Rows from block 4 of a small image classifier, named by matrix and row number. Rows with one number belong to one neuron. Each number is 128 + 32 x the weight over its row's rms, rounded and kept within 0 to 255. All counts start at 0. After the name is the row's rms in percent of the matrix's.
After each neuron's rows are labels from the 100 images, of 14848, where the neuron reaches its largest size: "patch colour" is the nearest of a few named colours to the mean colour under the peak. Only what is clearly more common there than usual is listed. The data: histories of elementary cellular automata, time running down.
# gate: MLP gate (model.blocks.4.mlp.gate.weight, 768x192), inputs 64-127
# fc1: MLP up (model.blocks.4.mlp.fc1.weight, 768x192), inputs 64-127
# fc2: MLP down (model.blocks.4.mlp.fc2.weight, 192x768, transposed), outputs 64-127

gate.215 098 [107  98 127 168 123  92 127 125 143  72 169  72 180  94  95 121 197  98 113 175 142  56 142 124 117 145 132 136 100 142 146 106 144 104 105  91 130 125 116 101 107 128  77 220  94 156 122 144 126 141 106 102 139 175 131 181 106 144 131 136 118  90 110  73]
fc1.215 099 [103 119 135 175 115 122 100 130  81  86 145 146 105  95 112 104 200 126 136 161 124  17 148 148 127 125  96 108  52 142 129 150 109 140 145 100  93 109 124 107 144 130 126 160 141  99  87 113 147 149 107  69 111 183 184 149 132 150 161  72  64 123 110  71]
fc2.215 115 [126 120 144  89 123 131 144  97 119 105 109  66 160  98 111  86  81 123 121 200 119  98 111  78 131 130 146  70 236  89 157 133 124  72 175 191 121 183 113 124 134 166 124 104 116 196 115 140 129 112 179 111 165  96 114  91 139 116  84 142 137 154  72 119]
patch colour: white

gate.153 096 [169 115 182 139  84 131 171 167 109 155 143 129  90 127  67 146  99 149 119 131  75 130  79  73 161  96  94 144 107 184 106  97 149 138 130  56 139 111 146 137 135 138 116  94 123  60 118 162 116 127 119 115  90 137 164 160 165 100 146 165 135 186 130 113]
fc1.153 098 [ 61 134 105 114 175 168  84  98 138  91 121  91 120 124 119 123 118 141 122 137 177 140 122 169  82 190 115 118 122  90 160 116 135 118 146 165  71 100 122 106 122 128 152 113 180 174 186 100 150 184 119 154 213 102 128 150 115 144 126 134  90  82 100 132]
fc2.153 098 [184 168 187 153 113 120 113 113 199 146 113  86 130 119  91 134  99  94 112  72 112 130 104 129 130 136 118  71  73  99 126  84 161 103 152 152 108 148 201 189 125 140  81 126 118 171 123 154 111 113 175 180 114 105  62 132  68 124 132 170 206 126 148 180]
patch colour: white

gate.684 093 [ 92 123  88 126 162 151 137 130  70  84 139 140 107 134 109  57 135  81 173  94 137 104 148 126 117 204  71 106 125 102 116 137 103 146  98  95  96  96 178 134 137 161  82  67 170 122  89 151 150 128 135 112  85 106 119 103 137  77 127 196 106  66  85 136]
fc1.684 098 [122 112 126 109 130  95  92 160 149 135 175 122  89 142 156 135  86 121 127 157 122 154 160 103  81 174 149 171 146 114  70  90 141 152 174  93 104 137 134 134 157 118 102 107 184 140  98 137 141 162 106 170  76 194 145 129 115  78 155 142 207  99 102 181]
fc2.684 056 [146 133  88 110 143  86  93 135 112 118 153 139 146 168 128 133  99 133 145 122  74 106 132 116 104 120 102  75 165 176 132 146  85 138  63  92 194 126 150 176  74 112 108 121 106 121  95 126  99 118 127  88 142 110  90  97 139 123  65 101  65 118 156 118]
patch colour: black

gate.32 106 [150 109  93 155 127  97 125 158  18 157 141 128 148 124 157 123 103  66 104 140 107 160 133  91 145 175 124 200 102 112  88 129  79 139 107 127 148 102 137  86  93 101 159  65 123 163  79 153  92 125 141 110 121 124 161 127 181 124 121 184 145 124 113 127]
fc1.32 097 [ 94 153 155  53 102 134 151  96 158 138 106 106 113 153 123 129 123 199 150  69 121 162 120 168  96  88 145  91 160 139 149  89 146  52 130 136 141 114 154 136 149 139 129 142 175 103 158 114  98 174  65 144 115  91 146  83  50 169 156  91 130  83 113 205]
fc2.32 110 [114  82 129 167 115 134  78 147 150  79 163 175 145 122 114 124 144 111 102 135  68 108 166 107  78 151 147  98 133 141  97 102 112 137  95 112 155 116 132 146 138 133 163 140 131 100 125 100 104 167 154 108 182 172 120 163 144 150 164 150 114 127  99 118]
patch colour: white

gate.559 107 [169 143 118 124 145  96 113 168 144  84 123 158 125 118  83 144 121 158 119 145 193  90 169 136 149  97  97 140 142  99 149  97 146  84  90 116  64 119 112  93 167 113 110  73 125 127 119 163 131 139 172 145 109 122 100 126 188 141 133  67  96 192 136 102]
fc1.559 101 [112 140 113 150  99 147 137  54  91 153 160 129  96 124 129  80 127  88 121 161  74 132 116 133  88 165 179 122 109 112  97 162 130 170 191 143 124 151 139 129 119 155 105 151 136 121 120  92 108 117  74 146 148 155 158 120  97 115  98 156 104 122 117 131]
fc2.559 094 [151 161  79  88 118  95 134 158 168 108 140  98 122 202  85 166 107 173  49 124 136 141 133 108 132 205 131 106 161 153 131 107 102 150 159 129 111  96 106 110 127 155 100 151 145 129 147 103 139 157 118 112  95 214 104 124 155 137  88 122 122 142 132 133]
patch colour: black

gate.537 095 [ 43 147 133  78 120 184 184  57 125  74  52 127 118 136  99 161 169  78 153  98 116 101 112 136 149 113 141 159 137 113 135  93  99  75  84 146 172 145 141 110 113 121 110 162 179 169  84 148 176 204 146 131 156 174 150 145 149 117 181 141 126 176 112 148]
fc1.537 098 [107 126 105 151 134 125 100 123 223 144 168 138 114 139 103 128 131 133 169 155 147  87  94 107 153 117  87 192 139  90 170 143 134 127 153 144  31 145  73 104  88 106 136 129  81 115 183  92 127 164 187 122 158 173 117 128 154 128  84 158 161  97 173 109]
fc2.537 070 [101 104  98 124  96 133 117 129  80  83  85 116 118  67 141 158 164 120 168 172 142 150 103 173  85 122 116 123 108 164 126 106 157 111 150 154 164 172 145 121 130  80 141 172 129 115 203 120 137 127 113  97 125  88 123 118  58 123 126 177 100 131 125 143]
patch colour: black

gate.79 098 [193 177 177 137 171 120 139 110 108 116 159 127 172  99 121 111 160 128 123 107 119 118 111  83 134 172 156 137 104 103 107 185 127 101 111 158 193 162 136 121 119 172 103 179 140 162 115 180  84  79 131 123 131 107  91 105 170  69 151 123 160 103 110 159]
fc1.79 094 [118  78 149  82 132 107 130 157 171  90 117 188  78 171 120 151 108 107 175 147 146  92 109 103 117 101  89 162 147 128  92 132  97 101 163 120  82  96  95 152 135 138 116  97 100 130  70 120 196 196 130 120 120 112 138 135 127 119  76 176  53 126 140 203]
fc2.79 063 [112 122 115 179  88 119  91  48 133 113 125 129 144 173 152 130  42 123 193 171  88 129 124 128 150 114 130 114 123 121 126 125 131 142 177 103 153 125 140 178 151 160 146  95 146 128 117 129 102 164 101  82 102 176 105  77 142 121 116 141 133 116 177  91]
patch colour: black

gate.209 092 [ 81 131 142 160 163  93  60 140 112  93 128 184 167 123 125 130 142 108 148 144 167 133  87 131 104 122 128 110 121 136 159 138 113  62 104  88 103 128 121 122 134 105 180 122 136 153 140 102  55 114 105  76 132  93  93 120 121 111  90  98 129  56  86 137]
fc1.209 097 [180 123 108 146 101 169 190 113 138 199 121  78 114 137 112  74 144 151 128 144 108 129 123  98 169  98  93 137 119 127  65 121 192 156 185 212 138 130 158 130 124 104  73 126 140 114 118 133 182 107 131 129 133 130 197 162 116 161  89 158 187 180 146 134]
fc2.209 093 [142  69 124 102 139 180 179  71 105 116 151 129 159 117 127 159 113 141  82 137 121  82 119 103 154  75  98 126 152 123 138  81 100 109 158  90 103 112 167 157 186  87 186 106  90 165 121 178 108 125  61 113 144  83 104 151 116 101 112 119 177 148  88  97]
patch colour: black

gate.130 097 [183 141 125 150 100 101 119 111 107 192 175 126 131 115 205 102 160 200 108  93 178 144 104 124 123 166 151 180 122 120 134  98 141 150 116 164 178 162 105  73  92 106 155 121 108  87 114 149 169 124  88 154 128  91  70 143 104 114 148 111 160 121 119 185]
fc1.130 090 [127 103  94  82 163 102 184 141 131 151 128  98 125 144  91 124 111 133 155 173  96 108 201 133 157 139 122  99 205 161 152 128 121 121 123 119 107 132 124 188 169 144  96 153 127 158 121 146 127 162 159  86  57 125 139 108 149 119  94 129  95 133 155 108]
fc2.130 095 [155 123 170 185 127 163 124 118 136 127 129 117 100 145 135  80 105 185 112 171 127 167 140 145 131 139 101 166 150 130  84 166 148 111 162 115  63  70  78 183 132 149  92  87 137 155 180 133 104 138 130 117 152 145 191 109  93 141 169 140 150 145  89 128]
patch colour: black

gate.514 107 [133 112  96  94 114  86 175 136 159 133 137 152 211 150 139 125 171  91 102  97 160 119 151 163 182  70 102  99 181  72 133 185 117  86 149 137 146 140 145 166 182 133  85 111 117 104 171 142 123 118 166 102 131 164 165 107 142 157  49 130 228 116 107 110]
fc1.514 110 [153 155 132 178 109 181 142 202 134  85 114 112 112 130  72 187 122  92 133 133  84 134 123 140  76  76 153 180 201 137 104 126 136 125  92 182 165 179 210 113  79 161 162 133 110 105 125 133 155 126 156 122 130 147  90 138 118 132 134  79  97  99 167 124]
fc2.514 086 [ 98  97 137 104  68 134 137  90 149 138 143 123 141 156 116 145 140 114 104 170 101  72  96  91 154 140 135 105 109 120 116 160 171 122 136 115 106 136 107 150 221  61 168  63 127 124 105  95 124 139 123 109  44 184 165 133 140 170 132 117 182 117  96 138]
patch colour: white